python train.py --train_examples=26041 --encoder_norm="layernorm_no_bias" --encoder_kv_group_size=2 --encoder_width=192 --text_encoder_causal=true --lr=0.0018 --beta1=0.9 --adaptive_grad_clip=0.02 --final_lr_fraction=0.1
Rows from block 4 of the audio encoder, named by matrix and row number. Each number is 128 + 24 x the weight over its row's rms, rounded and kept within 0 to 255. All counts start at 0. Numbers have three digits each. After the name is the row's rms in percent of the matrix's.
# proj: attention output (encoder.blocks.4.attn.proj.weight, 192x192), inputs 0-95
proj.47 111:143083146136154149122140172091066166113139115176106164131140154121086114090118145148132136098104140117139104104145098133123099142151138139135100133117154203160113112114142140123127111143119128133109077125120134140123096118143112134099147162175112095149191179125174119126127087093137137138
proj.48 105:092129156113113162132122148122129138117107143113120116114131123137119089111094126138105135086137170086128132169157106150176163170163146120137160128149145155150137115093118144123140187140100122120134143164124140106162134146156092171117141138134161118132140113181152114103060110120114150141
proj.49 104:128090139164144145143126156129057152101101106160100168142068146138106091110120121127132124116098100136144139094131103144111128112111127096141143133140162093121134100132145141110122099121148142137102114113166140129140156101156175109083145157143134132181148145145127092151157133149146148135
proj.50 094:114165100129146122157101116141138110141109113122108147093124130136093097158132135169114152135109153080100119185129138089136152195139135109107174152185089105141118072123133144109166166111160053142153133103115112081151123112128134098139132129107117145098110161116132125119088121149087094084
proj.51 092:143132064139107093132117129162147125178141107134129133112125110131108151142123109177160135180106139138086132136112117094121130152127142118136170110160108100118100102108143180128179151115136114142154177090114147133095113132126105132158133092102117138170118136110124109092140111119144134139
proj.52 090:125145143125066107157155103114100118111116126115138120151115121130083131142120075117134123154115094164122171115117114128120115081121139093150093074087141132144134130161133122130095117131105164132127118107092161193104127110116128124177078099147106125129152152125106137110171124137171136082
proj.53 088:097145098125087121101166137137151147165091163136122109129155130120148140140120124143137137107176098152136134137121137115140112095104107133120122159113081115084113118142121079132168117169144200121088099093125139119096180152095101127114142162123127090100117146143167134158114133125135147146
proj.54 092:133118167175061085103134170088161143159133109124132114144137166108123102146144126115145119129115113144085104110150134103120140119107119148124138156124086098138136145125126158118158147135150101104115105128131115114104117098102169134156140165136078173135163156076084141163143132078138149091
proj.55 098:131151128157124095136118121128117117136106134121150149104112124120157154129156102082125158129128125128146167107107129145141116104098130118127134105159156129150148128148114114161145107133119139116103123172161118051179146112151177106085134148145153135134129098164119114135078105117103134122
proj.56 088:096159122134148128115105094143133131134130129099135135135118115138142099128146137115113144122118102109098141165123162107120113156149092158108124158149126142129103091135123116096143153093142062125153152115211098109120114092158158156133135152117103139143143180096132123155139173099133081131
proj.57 096:091140158124092163131187163107106153101101156108091123161147148127162096103153182141115127064156106127163118147182142100137111126144095146157135143099124125106172156139110100120102095136112135096134108154116128102144116114116121148119130137147138130072096157170115161122112139095110134148
proj.58 092:149126129120055098121168103101171153129105168141122058153159160168147099157142106068127135180144146149109114110124117165119110135152135143115122114124145104102167117131134110133133131120113144126119111140137166125142109162162097098107124144146118111131180102148141126136150101133166143129
proj.59 097:111149124137075103151126097129170123129135148115119081130102115108142161150159142133149151141116146153091112083122126144108125118123089155125140124150165073118102083123180160098127155113136131180143180147130158118144110121155144118148146126106097142169123108135116083120152176132125137134
proj.60 108:083150094114131123125112093113149140119148154141125102137142128153105139136125133151165154121109131124157109109151090128103130110131105135107108109147154154122119127134150103113114092120101157135125116074148136109104140140148098133153127128115140161106146158108108107137127140131122079123
proj.61 097:114138079102095107111137098115144125125154158162140142151072122113094132145141105152157124157096142104106106108148134125097140155124130146150147162138130060134176134117147106096106143156148105126123104142154133092162087116173113090114149133154113139129136160150140102142102110079102158099
proj.62 102:133095166111141161129113200131127116101170097139126134098165127138150138078084139157080141118137144099136191123146128133147125149151110098080159110154147106180139126085117100120175155142137108099114132139120140126140105115161145123179122100131104105160147107121118135102138125149120110140
proj.63 106:123140107130183089143094108162165084123178139136143119072118085112171168130147132175142131143110164158137097110090102143086138163107149151131096154108173128120141125124151128108102135143158150141146116118096128140165123144110120125139129146155126138117154111125096160130119125123147138099
proj.64 108:107150119117122150142123123135113129132139123085155111141111123145102138132094108126113119135167125173169141139140104109140143115136143128092079082136133131108144121136149114138121082080088181107136159132140124094160150127129168139133131126144184133152109101109153139129132124177104136077
proj.65 107:119117088119122120104128113116179171140142147154136106149134153168115100147120111152145129165086109159116134170125126094102145170144145128121126171145112150139142102161143117100132140118148113174159147090103179137069145124105103116172113142128113120153148107082122114127156123120152143118
proj.66 097:182123140159102101102124142129106136160092114120156163123137136123147135092149102125113130107161137146139115137111114114139118111116106130077144093163135119133154117123135111103159114111126106124117165091132100116137104153134124132169125137139130175084091111093108149105098133150072147113
proj.67 087:137124123083074161144170113120150131123134142121106150140121187136156092130089128143163095119150146102164141129169126128121151127110103119114132113146115117151149125096110124133132106110074113164133122131121155050148148123119136125106130141094159185136120101164148139160113114140094085122
proj.68 098:120112111106146181144145127061134175098113174128090140197049199124111102177097140125171106114122120154147144111129107166108080130152136120169107132114151118125126149175135129142100141139103166145152099110104157163113153145117117117109135121134170140124157095125162121165153107153157149119
proj.69 096:138118123117147114145107113137165146151156136135140125097133115108161152107136145120132161094139105127144125147128124110138121092124144182123156159111111131103126138171128140143102134155105150143123091129116144117144132114109111120108131124136182114135161095137164128150124074128130157111
proj.70 096:097136117135152115167139164114169127127112154134155101093104156115134157130139129132173125149143141102135102110123135150153085159158098144142114169148136145155137132098102098107143160134150142140141143123100124122131152137140109116129118135127171118134146067177147109159131136152112124151
proj.71 097:130112146131129143141147137118104100141145110131159108135083120113086085154140123128135132147127103117102147163094138133111133153145158114162119141102106143137114152164154130176070129084150132158117162141132129124069135103137131158156110088136134147162114140120115101119146154131144088099
proj.72 088:132122123145137124135151134124198134111117121107102126130109179139119092107116145182117180093112166139113108143128089143126114119145098119091147098180157104130083116092176126139125137110128135147157139071064143150122138155122063071129111126131078129140154115091133139136164107124186135126
proj.73 094:133187136125108119104124129156122109123134124097072103126156111150146118129132163160098150121109143122117101140122154070128156125086148163114117158113121116104129124130136126146143112126141115138120128122169089105126138135091177164157114125139126146090108110133089161154111152130103116122
proj.74 095:104141114096120113122137124139118112106132131111130103156088143136122102165093082118108092172129101175159100071148103143102130123146114151154062144135162150134116101169155101081123113159135140081131112158110161151122112110121144128130141117129117123122127133117109104090134142114174151123
proj.75 097:121100131138062137104164171115174140119081133091132131173130154087114041137106086125119142140141104101096129154105161140129128163157126140138155111153107103154101121100108156156123193119132097134094120122152104124129128132142131175129143150145131086142122167145119120125142114111116136152
proj.76 104:106127141149129136101123125163109091093142095126105128125151081160153143118086117147104123097160071142136153157145133104139140164156182135142105162107132151123133131151134082133109110145156112139120142128137129159135126141133134177122137161126214117147127112152130139157139167135094125136
proj.77 099:134130170131124148114120133120115120127108136086111125149149139108148161120145121102105109147172139130173112131155131112135133079123113130111092093143145130138154152137149094108123124160126128129102069170133136163151134118081126141101135177172158127119164103131130137145124124121128167109
proj.78 105:115098120137152138162110132139150108150141122139151147131151115139115112097098116133136135159118176113117143168107138101167133153120129118093126132182084100135107142109107138141170149137124133119165154139106123147091112147106136142164089096122119126162083114116124140132182178103141136139
proj.79 109:090093164159115089164124150122102139100144142127136088111173143091176170105156164119131128134186114120114120154103137082117137107130157112112119147113083113103121140130112137118152140136138117146142132128096153119166107159089073126160119130161138151077136084178082170130092095100138112133
proj.80 096:106157102108109118123126113115101090087113117151112089150126095149123164133160162121098086102139127136131135163141145086129154135125161133132118134121148144114142148156094129143137091114154118121096099171139119190114138137099114107109132148152114135102158107113106109168149148088179163144
proj.81 102:105157139106110154124106096166114124107139102101131114152107092155126146148107098117099112141150116154133102093130127113077133110138123201152113123077167112127115070148162109087088120129140140121108122127126143205094130149116107122155098111141101097136130108133074128116206165087164130117
proj.82 120:125144103147076124105171097098113138107128172134117107151135133153122126138138133137151126127110160142143113097120118122131130097102124138137129126097112143120152128144116116107130145127119137144143161143125122051166128114134128121131135136120124134115113107120135140138077115141081115121
proj.83 100:130113134137156111154086156142089158108153131164150099087153135159157144072109131146109136102105093076155157124106160133130105187140114139141143155083135130131137152155065099118120108156132137116111118163115151095109118132146123096117103105124132109105156134145133124116049124114129110178
proj.84 100:151086137145146113129161166151108112136120107178101154141128121136146120094123145154131128130097130137143156102108089185165085181192154065175089127113141157162105155132140165122101148149106184122145153136086145162134118127137140097130127099139134138110122132125142162087104132162149108146
proj.85 097:109122091119121099144103089127152126162152142106187108131161131124141165116143132121119139177137132113123123127100116096113144123125136109120147111147108124136161157134139070117157103140140188134140126153132164119144170154145094164144130141114153122087119117124143108131101129151121146171
proj.86 095:176137153124076142112126119118105108137135096103092161141142155118080125112119119161086117130128169106142122106142107135133150117125118149129106126133142148127153160146141098125118081128119146102142100143080100216088155157134132100134098114134120135139159088138160143148171125120194143100
proj.87 095:123109124121170112120112181124127130141127097136115105102114128121124151093127144169143137129129158096099133127112144153145098157151120141148160144117115146148136135105082133165152148138099113144114056092156143121175125132057142154125163161167126135109145212164142107147118102072080132095
proj.88 110:170138145128129142096133171152107110108099108136091107103183114092119132114121146149078089098153121110115141163107094140164110171149132111140125195115103168135132118141097137091154150117129100135090094142150131117144103122112128128108129098129152097150148101140120101113132139131127146170
proj.89 096:151161096123105127070154130113123106151092114110116130159139112177112141110167095157087159126142105157199158106145137065142113113123157141142111133091126152110132152155125095144110078128106150099124106129130118114082159115116122112140135163054127091136109143140137116175119134150153129158
proj.90 122:145133184095133136137153158112119151117122153155145093115163124136165161136152156124116129106155118095115140170123155117171131161139116119110149146118111155149144114147126148114160166134131108135129146147147127096142113113138125145141137114121147137107144129154124102120111132146131127134
proj.91 097:104144134114141105149141117140127137098120173137142126147097145122152135131141129142149118168128171112131125104138097124101142122104128167105185119141139102125126120128142149091122150138129136143136152106126126170152118143126105141157127143126130145113131110101122160131111178127130131148
proj.92 091:134143179159174143127115118139106131090135124121129116125125120163139159130111134115108091106166146120115144169118158123137133215155176116138096160112101137146098146119076160145144135125154110130090107134113113129164138170130136137095134154144126147095101106166164171146115112140118077142
proj.93 103:130122135136138153115123145102143168110142167108155155145128183116119121143153100134162127149111172110122138156130127118128146091124120117079124101174137089103155104106113150113172101156132108132159156118141107113132156143126118127130106132117136147091130124088140168129092140162104136150
proj.94 108:129095191146110156112140145091114134083142134128125087159109156093157113126120119095148119125141147114088149156097144112132121111115161134109174115158123094137170115120119170110170128163149092120131117126161109103175102118119131129111143142147153161088130128121137157118089102137087101110
proj.95 098:136122148100138149145114142112130126130125154144138146133148134110155127129123118101137092154136078133100124130108160108119151084090157154132145143097125111131124139157113112204142117120159105130096091131111162139150159176101109155088147144146176131162162138118180082128148096143134185105
proj.96 108:136168154109069135069135105119167145152139161076126067138195115141149141161157122071098146126180119135124105170139150078116171144114155115117108144125100167107154134136141136170119087120146114132147152101140109073150122132148155171153145128123115139082105144108114129123094131103070101123
proj.97 087:150114114118200149135159146136107144135101119125099211171127117123144076107121123132141077108112109133142097132162114132138140118136109141156155160154119169129109128149107110154116129135134136113115090115090130169111152160100118154098127142184141078171152124128153147161171133134156118122
proj.98 105:133152109142136114149130095165170109136160143122145120116091106110139168149136128114156120133109116145123089136096114130124111116139095131135133151105123066109112117175102141105118149120114141182112152138150144119140103142096123155156153123141129170105124126148097128133100127113100124143
proj.99 097:116119103151151098133139164105132149155118130151164153129077130107117121122152162144171124138117121138101132133091128120134108063136105113140160128107121122124120119142123159150136153102122138136116116131125137118144141168141126084055112148147177143109128133144162132158078109154109145105
proj.100 091:110133133142185114138110128153132142144107105118157145096152127138120128110137097164149141134094138114134140145118102101137165155125142124115143109181123137094114149103105126117121115131091152121149204152102129133105108138143121095138085091090115149087095093159099175116132136136133086132
proj.101 106:182096130128118125101111140118104096130147075149112146135117131133128125123163113102117151094128145070140137116113139117111134127117113163115154148089144112132120132131089129128121125127144103111100090149143062140128118115110150139124121199122110114094146186145104123129104136109100121115
proj.102 084:132122171161151129139101117143145123149133135127130099115174090135161150141142097091125154126122162133154098107137095156114119146140129103139139125115144120133134135116160123121100116114102137086104119135066104157132125118123112159161112100110122101154144142146131114094130123120153074147
proj.103 107:120128148106097167152153135118086130117105147153122083154147133146133140117150162119105131105101152138094170103153114142138087141152120100159139097138130090139158103070140159145135142117111098123127147135122101125106176130101131137135128118145138150129099121089143150131136130160139149113
proj.104 081:101133124185146130148097129137148111177135093129129149137101097111153150146094130113105121137135126103110118109107105176185082156150144116125150172111116155127078150109089154161124124097092131099159145118100134137120126111190146121133146085114139085135099132134126145090114132162140137131
proj.105 105:159135146145123126100132121133126092133150125137152149096161100131141154092122145144129162109125111111094147159152171134130151136111150157111151146119119133099125134148097106164157128138161113142156129144119132143130146157105105122122126139129179160113107097131123159139115122153122100111
proj.106 101:111102163110149147126121158115184153136101129099132172110142144128161094115091123123112151114150119082147140154141118086137146123137118144097186118143136136143145152082113100111144139093112094087130129115099143112081127107169116114149131116098118098126136118115162130143151129123148092096
proj.107 093:142152133069144119124127131136082114071126115132123149108156128140144121120121116135120142107132126128107090103093115130116097153147142116137119158109136118135165131148125152157115125123118128122127118134106112139149136143092120142165166141142078138105131144111115157122125147111138123136
proj.108 107:145116124171079128129175111082131158133094117118126149178110173087121116154136099162117123129136111128130100114148152114077149106132129157124113160167152082122142124157162098073103163096162107094138131155156111098122115094159132127139138141110069109172147180076111104102132168109118103140
proj.109 100:136097120165126158098121138118152164120147134150127085132116138134093105102116173134134137099084158133106127132115116097131099135131139168130116143090099139113129150133120127111124160124125114124149166121117114136127113091136141113151120118113111135149148128103116140101132132105141118115
proj.110 090:141096143129104097107124138129127128143149101152084105125166119172143112105146100088135128150108135135069152130104144135111157122105118145139150123154121133139135109108145151125137137124171096144158115073120132166081177193098085142148118125114127160140109145113141110163189127137119162118
proj.111 103:152110083155093114115127113113158133135155118146154100097126144135075116145112141179143111148089135140124144103126130152086099122123103126127119120103141121128147131141138144089134163115140137140108116120129120157128106151136127121180119126130110110130102124130125122121180138130141144126
proj.112 108:144125096103174131139113119122151133106149126137097149145094141148100095148135114132131105147082138156145122140166122112120121130123141137125107088152153122115134118125164144118094087114126148108149191128104173237078108119183104118140122076117124117181143135114129114111178170142161152133
proj.113 095:158111067129104091133125085123139116137156161158125133131103121152158112127186082136165142143103111140144109105074143146079104111108113179131170138075137113103113120139111143096114152144075136139147148106124163172111138165095108123148106088134112123118112131116135142127164136110151140158
proj.114 105:112160120093114143116146093141163108140096165090124139135114096142138128155099100081149134125146098096110149182109140109141136171126143102131170153157098162098124135140080116144121134123124107093138134118149128105128120112152102118113114118074121124152124145116186107114120123129085146106
proj.115 091:148131140112128148140112125140135120118125125121151141108166135108126173115100139132162118142150116170158104108130126100140155091132133140127101110118130169098098163140155130098144072126164185122105106122124136167096171120138104110144160135124153138162113096112133119165157133152138115141
proj.116 093:158134140136100140138123103123150132130132141075118115169132163118140098154113123114106128123132164074113135170105120102153126164149099116101150131157118115170143106112105133104171154145151066125148148069181106116132096137140140140168140118132087140115101144115122160130145157126097120124
proj.117 108:120168122109118141126109092107135131129135135107126099130113123102133130143170116117157118138140115105121106129131158115087142136116131170129153184119122098112143098130139111094117141120148081130145142137196107082117091081166144102128135155105147128127139137108105119164092163120107095152
proj.118 092:106134122093154153122124140116133135142138120132139107129122083129109161126130143111110135143114090142165129135154106156148142077117148089128103086113144167158126148159110121149091065100082185102108091132136141151120150142103111123077117143141140109165125113146147125136152133154132161152
proj.119 094:119156130126129100129159128111119096138127116122131138134129104128142114127122148162121151114167146099073161185122161120105130193153138144133142139176126121156154091106145114084138161164144095125140132104120172127124132131150079136151129109108121129144132150121145119164120129137135135149
proj.120 108:129135152113193122121081115178125130127156133123106116094155102149153145115151128087091089136138125146147136148144141109103156141108153126098099121122116114100150157110146112159094072140122142115144158140127110122130145140117152137149121121124125170115061066130134155131116130134130123129
proj.121 101:141151129126101119103147125126110114116145146114132129138142114168088122146144063106141133140122126133097103109110112181120113137171095085173154110129144111160173129109153168101146162136096124152139154111115148159091146129088106137128113141112124177149112123105126114133169147118149141092
proj.122 094:124147097153119092124107114145103107119123112128094104136085101152115109115176147144092119135114126141101158138094138117112135092102096138127136143086123124089140146159104133071125142152146155106134146129136080124129118129102130162162127135121081135097075142132111163068121158125093097126
proj.123 098:108139112110139138145119130101095145112127135184126146138078110105126130184164146130169116131119146166099129124093095094151127147082147129116118087139118125093104081118162170138137141136117133172115127112166141119128124112084126135156162157083152146122165078099096115157115113140143147138
proj.124 103:099158091120145138168135085134098121079170139145083137121117126160141134113140159108158115123111098165127153110109128120089142132090151137130134121115127130108115147148095127093128080131133108119140118135116109137106139142145128117114121147131113122119110129161108172180121122142117091113
proj.125 122:130093142162119100115125196121113134147105109144123164147143145087095108144153122139140137115119142159111066118171105160101110112177115095132097100122140108129171099112173109129116128121113150130168166142087172166128116143100114134142102113148113143124137117119093159124133142130139099122
proj.126 079:141114140103097094103163132130165156147128142146151082159117126128074099148138123113151116130113120167110139109100144171134099146126141098132121093165167110166098131112137140122086134120129140127111117147150132157114118105151120106150122120104074105166142132129121083119164161110152153132
proj.127 103:123115147164155103152126161147072107102108105152155164091144083094140130118172168136118137101111088048103157155099128138161128183132119115114145150078137103164175129110061107122155134135133077119104173157115113137154159133142143128145134082136137129151112080146127165126110128147139081135
proj.128 107:132176081082098131157149097135094110115125145136144129110146115098119153144143145136139149138122139139105115127124131132095120108122113141168136147128136133119078121162154111127122167121153126120096098122123087175112162167129138120113129152136102081141154151155131131142143188129128146140
proj.129 101:194125122127154131124126165134151130140129139123162158069175127107105110093136177174146145104076141099142106154159155129159125130153103138140100163139130175141105105133068120171141161132129104109126087120165128113114126159117092098123120172138094127070130178138154120114094161098116151097
proj.130 096:099176113094104120134107099131079102073156111138094093151127094154118142127137092105094142150129106154094120120115142155123130157170121138154135136077097149133135119135170172115102162135137097103127100136119100181093105139126144144160098129109073140126100137089102157145177156127148124151
proj.131 103:125099156122127162113141157137117118089101125147075135151130145124164115108113158102130101102155087099108150138106148120126137117119094128172158163158137081156106186128099144120148155159163095137111156116159108094136115111101179169144161132136097141108124176091122142097148134099077126098
proj.132 105:155069099126128114092118186103156176132142110173162165126137170116095089109166098127124139153076132126145117163135121116130141151138128169131109144149108108152154140129132130102112136105148108074107099159110146145137113131133097077123112131139116131103135131134123151123109115141151148131
proj.133 102:109159121137123134143128108136112112110128170119143149126099087130158147136158147159128123109135144158134127092128157126108166085079145112136094159127144093096132143135142118094114101136156110117126127134139125142113184161123112140120147142131154114089135085121113145149110116115135139156
proj.134 098:129128125163147122119124189127150133099115110135145083086165138151137130087136192161122121104105141142111149112137117120145124128124115126116095086162100142130120106109137120148184099144125142140143117146156107093164138134145159147137150149100174110127138117134151147139089116160114130135
proj.135 094:120116105128147151139127099133086114133132163133113142120092087134175144143115137113137081099144172081122125179141141098147162157105154130135179182107098128116173124155079116149143124113120090127131113128137138106131102123146158134116133132145186112123139132159122131109130085127103134111
proj.136 108:130119115142167112118139155148181134155076136104134149117182117144134103073110129152101150121129160097139120142090092159177103180173104082125148130099116158144140112078091154135153168112088124105132133107096122130100134144166137163135108134130127124112126139120130147112113134133147099108
proj.137 102:114072133136121134139162132099151179127145108144111113155097169122076063126120143143152111110101124131162095082115111141118103111159107153132126139083123152150112149156121141066082129123129160063122122124131106145119118136143149149132120119126071102150126131111126145124153120111167130117
proj.138 098:079079162088131157145139142112099156121099127104091139147111130145141120126087166093112146062151107070120112154160148125146133116136139154145130153142162126164145141129110111122131101118136114111122103164123117121134093094154140122120113138099145108149163140126141109137101156082144115118
proj.139 116:130125093109147129128131170116145128120110136121126112116105157095124100139130151129167140112134107103104145176105113129163123176159165110124144165151097170107124142180123117120132156104122113135134130139133170132089123102143146136133127127162115095173171128100131125128159121112147125162
proj.140 108:125160144140099119132107103133091128121112110106112136133159145080106128160163120110121125104140187125125128117162068143101135144110124140116087118155153124135143087104114125120149094132110113125104128151133107142161122119103150153134154144157148117143125125145106115146108153106110151138
proj.141 103:135097114156150140129094140126176127144127114107147164129118150069092109156132127136155158161079120101145108132121112170134098180185084101173132115091118142155127142103149114129142167116122131109143122117092113100113126155151086108104110079131133137100099107169109162145137098157136095151
proj.142 088:133121155119105103115143118118087092136146123162110111120091111131142142153136140133160136117136127114104142136133123120153156117136147119106178116096081166116144112173109184143149124090079091172126101096114132150186109159138159157129185148186135116129174128121142144121157116116107144109
proj.143 112:107133138137113130093158130102155139107093163137144104172118127126128099133141084101110135098178095111150147133158128144147104135157095121153106103164148131157153124115120109143150139131097118136087115135144144109161138137148122127114125105126173132140134110148140106131098136131151127162
proj.144 108:144102093155179131134114157130126135160098120152087171111107162104094090144117175162166107122086195128104121132140127136154108098133123094128120089181151096135148110092162140137128127122160089160138110129103143137130100138139081129087110150164153120079157132134148125136113117127152119124
proj.145 111:108107146141090130112136126113141132124144111120132094136145134135095098092080105158085141131132124145124120097171135137121103170138092132125088108116161108158129119097123102096138119142098166138144156092073178128105132125202109109137066105108107089140145140155126122091128096137176100133
proj.146 080:125150099120159134129135100132132141130191143116109160148119164141160141183138092094125129134137146158088125120116119160105116141110108122115147129162127088153150067109142133110146122130128083091128081099132150119118135104101120129135139121109100142130123146097123114129143143148123128115
proj.147 091:129108106114139140165145156107155133169126139113163167126134135062106155128102143142165119152122124105093173116080136150116112189117109110105144143104108117116133133106097137124150132141097117139134142095116156081157133171113088132094130120137163133117138129113148118147085103128091121153
proj.148 094:112129114104153108147098148122187132116098113093135152081144107101158156132121148151134145100123150125138148137122140131137150087118133079118147102151137106106133109136114144152162079127131124159101099120165134089171170152108145155115145150141148131070128126131120123132089117113072116115
proj.149 097:110117164137154117170114142151084130125153118160148156104162128097137176145122125103149127130122116129112138123104120179124139133129141121144116128128139131156115140136109126140125171163155143139139115135150116133154109110146194133119136153134139141131136120163151135136158146122099116104
proj.150 106:136112098116190138142125153150092151173110115145106185138088140107102109144121158141159121136110140123123117139188151128116131152123166118141111139137164135137129103113148101154099109108098127092107128147079142164115102108098101116085107095118148103156102133130117136120169121140175142140
proj.151 103:128180133116078112126159100118066101110130144141092136157085126119103140172173112121135130114150111149093124110115157128108157129112148117153122152070151111130103130125118121146102109125164093138124077104169092112145113107130171150117190166086107142151152213109111105144130131109091113101
proj.152 090:125159115140127134115126108145083144141137114162113106156120113117113144138119126117124130147123086136160102122153168107108150105139133119121104149077131108089146135161123114150138098154128155089113118134134140135112121107145156151138136111132085116164168134136126111124140143121148128127
proj.153 106:120095073128116097176109099134141118132175137150164115099115086112105129119142117147138155149102132088104121138090108118164129124128148083116164142143132141094085103124141143116114156079112119128140153128130141106114121138149155150125134112098111088160139130101133123110175140126124129117
proj.154 105:113163087106157150157111082131123141137132137144137135101117123139121158137086097124171124162131151130130129129145112126092123135142139149113122132140148117140149146122132087111121127123129122126101141153104157136127135129168168091109099094144175145144132075141148126121123132128141135098
proj.155 093:124148147158135141105151122101122115092131109148105118133117107125151163146149138132108133114126120151102110135123154144100144162110169138148121141105112141097188142089107105123147118147111115126103126139119101115156106089140173146165147135122081130116131145113081127083122145106138138111
proj.156 100:129122118144139173102146188157150098129082130123092100137158124162137066094110153115111104111120125131127133152115104129161128216145113092162121132062122144132142131091094123146129139098108136144118110094152100146107128125114150151143123156101112099123113152109161128145153179125115148154
proj.157 092:165097137139094100132128199102120119146131105152135165152177157075097095124154158193125138108113083129103131127109157151098128121146150128175130146116131111150126102119112121112141141168176089153161106105140116114115124160110120085095134138140103138109154110126116152128107137089133159143
proj.158 089:128082108139165149104118151131129139113150106133121107152130121157105108107129138163118135114130083118158154094132159105165134122115180117103123103122101167136096146128121131158122127123117152114122097106110092191122141122127083112110131119126099085150139135121165148149178119141111138101
proj.159 097:145136137106178171155090124126066176090134157146123179129124123154095131190118112148185137152086113138146116087113107156105090125119117100152131114120135127139129126092132153111117115148119163141110107162123124138124096103094144132146121148179140142111130099146070140139165107117139124093
proj.160 114:138129111140116121146112132140130098147141089107129174144126149128124128137092120142116117164139129169172096070174098156093121104146132164163111137116172153166118128143169100098078117131142166122119108137124136153122129134145094129109119137119128104161124156152156083137152107146155125127
proj.161 095:110109115137094127131146137114122121113102144145139113097147149105160149106120161112072150095164102099124149150153163140150116094126097111091149103145136110142143119085123103178175125131127106156107142089115162101143088123160163109123140114136113128147170166137182117121102133110137155132
proj.162 100:152101155135112146122136143089112177152093154142124133134148170127150127149131108083116135105138092094136146153119132129155114099162114110129166127155113136131138148121084160203152112118092111143146124113131080130125119158091117126144099114142129147081061089162098181114090143137098157150
proj.163 111:108152148136117150119143150140104132122136134136112083121137145110140166104146176122097149106125095096119153125125146138147111170132114108129107151100121140148096116092067104143161122139130119148106120145111146112164143133146158150107137129139154135128144128150143145115106109143099130136
proj.164 104:147151112115109142141121114134126131106120112108101170139144093199146151131067085157156112170138167124170140090108105134098129106110130130147099141094166169138110144128118106145129084134121183124107107145138139156098138144112158096131124130131123144132145122097156099165114118124147155133
proj.165 081:156093121146157117142101128162087096120155103175132166109119098160130098120123092105135115124093134143181155088115150117128118113123138130150127158100124143127145144135085130119097124121134127123104120140143104098175125153119169115152159133103098123115103179121156133114142137129096144102
proj.166 101:103085142140165153125105157148158125131104120145133118129139134153162101098106145132119137108123155109156121108136121118152123135130131153131131132125126112128125136112162128110130105122129136123130176166142125065162153100146140140105123100111163114162109130127131137085070127121096097149
proj.167 102:157125139099089143110158132139148109095109121120164150156107166123117109137127051098141135156149100135156104088114135137115124128112130120173102088104171121161097141132147105121125079132129131118101129152156136083156137095154147111139144148114117117151152159099144099128130093136133144120
proj.168 096:112172092130139108149094125152115100178167126132146126112125079151166150102126143111128141151155093135080150129115157120108136084066118160096129112148113080101137103146132131133136104129141138108126087138154115117130136110173089164106126135084123081150147176159169100120145117131140139138
proj.169 113:118124103150106136164097122122105140125160158139125132128092118104129141130168167133148115136088158145138151146106109104106139122123147140115099130110104107117132179152154159084091136096100136114147123145111080117152132142080133135151132142146082151085071111112076169128138138148067109133
proj.170 105:102179107087144135128110087130111133110182145115155140150144132148118195155145098116152122168133168114101114107134123131128118137125140141101141116173150078141121051091136134137181106125132078149144120105130161160144110155178104148122142120138167132112172122111129123119091102122151119116
proj.171 120:144132154145110138102128176133161130152118121123149143120137151100106101110141100119126126119112152109095134100113124158145111169125140109156143135117139121134130142073101157123126137127110115116165115077127124155142130104153125127127135107141077108174151157100139102120163128137146100145
proj.172 089:123134156145089141116128127117122111135133107097126123129132136130095123142172114128120151106132135118134099141122094133190145099134090110124163106100116153112120136150108137132134116096078149137156144146151082108127108090136176142152157146133145134118121108099095124102097145119125160100
proj.173 088:170125125143148136117134194126158165151056099139096149110145143109133100125161171147111143114150130138073120131126136101122118151118139119126111135136094092127103161146088147115105143138127172110099143157122123143149067118160142110094138124139079133140101140152131143098122134148137145158
proj.174 113:090153144103128124123123117131134146125129153115145079111170134125158145102138158095131133127169139082158132197137130083163132175150175102116112139154136161141151170127131107127099124107124139141166189153112153101180097113162107140162114081126149155134142094160118111077100130114147139119
proj.175 110:108117090144121112129141130129122110119112131169102131135115116166113108092141150181124119148122125106120134140146123110119132165147120132119141158105087131149165098130124134104141164128138097102117160143086127147096142166091091136182102120133080131104089081087106162153151159123122110138
proj.176 106:100152182096118133099133132125125158110147131103140100113165142120165177145105112085109112125156103152135138135141126098142162111085132135092112095102142144101121142130107116162121064111129150164100212116148163113147135106151125128173176094096125148163122084093111060135103138142141147161
proj.177 114:134124101114128107146127142148104084135122128201113108084104061128156156113155154188138135115134116118101123125111147109096108145137157135159155192117104108110128143122116158124109162111149105128106133136116138124116133142097126133153104122101077120123128131131109134135135137119128112133
proj.178 097:133146129117154111129113156119088140084097113141115111104135146135124129126145114102128070088139143130139102116145092157129108121173060105155131093142142094156141101121140113126110156123093105115149144132088159134136129080132127129115130055126111111126128133119148136120119110129111129137
proj.179 091:185126120147114112130085131146111141168124115149176111133189141142114121118144111164115127165104190137087151110090135135099112118104140114091114095168134102139104118105161167130185131124162127161116117101130149150137149116128106108097115130116120158131169115127127129123154112111121130138
proj.180 103:140072101135134138143112162099164167118121118161101167140083169113118049126132128144131142116096159073192174134148137144130123145165094138154143162155137141149090131138143128101089146109067139140122146159108134130137142130127122122117127120097127119117100131137133149127123139150159119149
proj.181 094:126131137071145162151164139122101140082137161120138168123127154139164113141105089113150115130146140094101145155132134137179107216139120138133110156133124170172124106098079144134163174135130098118135114111124137122100130148102096179152156145134128167111110113104106132125163117121106121121
proj.182 099:150070157154140128116121144133129125127140116130131128126146139137147084094131097128136118165114160051141147133124108162189101183151091090117149133123143166176104127081057144128131161130103112116154101138124158148092119133134070107128106128111163145161116115121160126127172114157152096141
proj.183 110:085109161088137142150134144142135157092125122123097081113146132167176109098091161115084124077144113092180136116141186122140116126137109142141102164129115127150119141105100089133133115147127137132091101121133123081146164138129115147116134086133191115139116120172150131144124122142104079139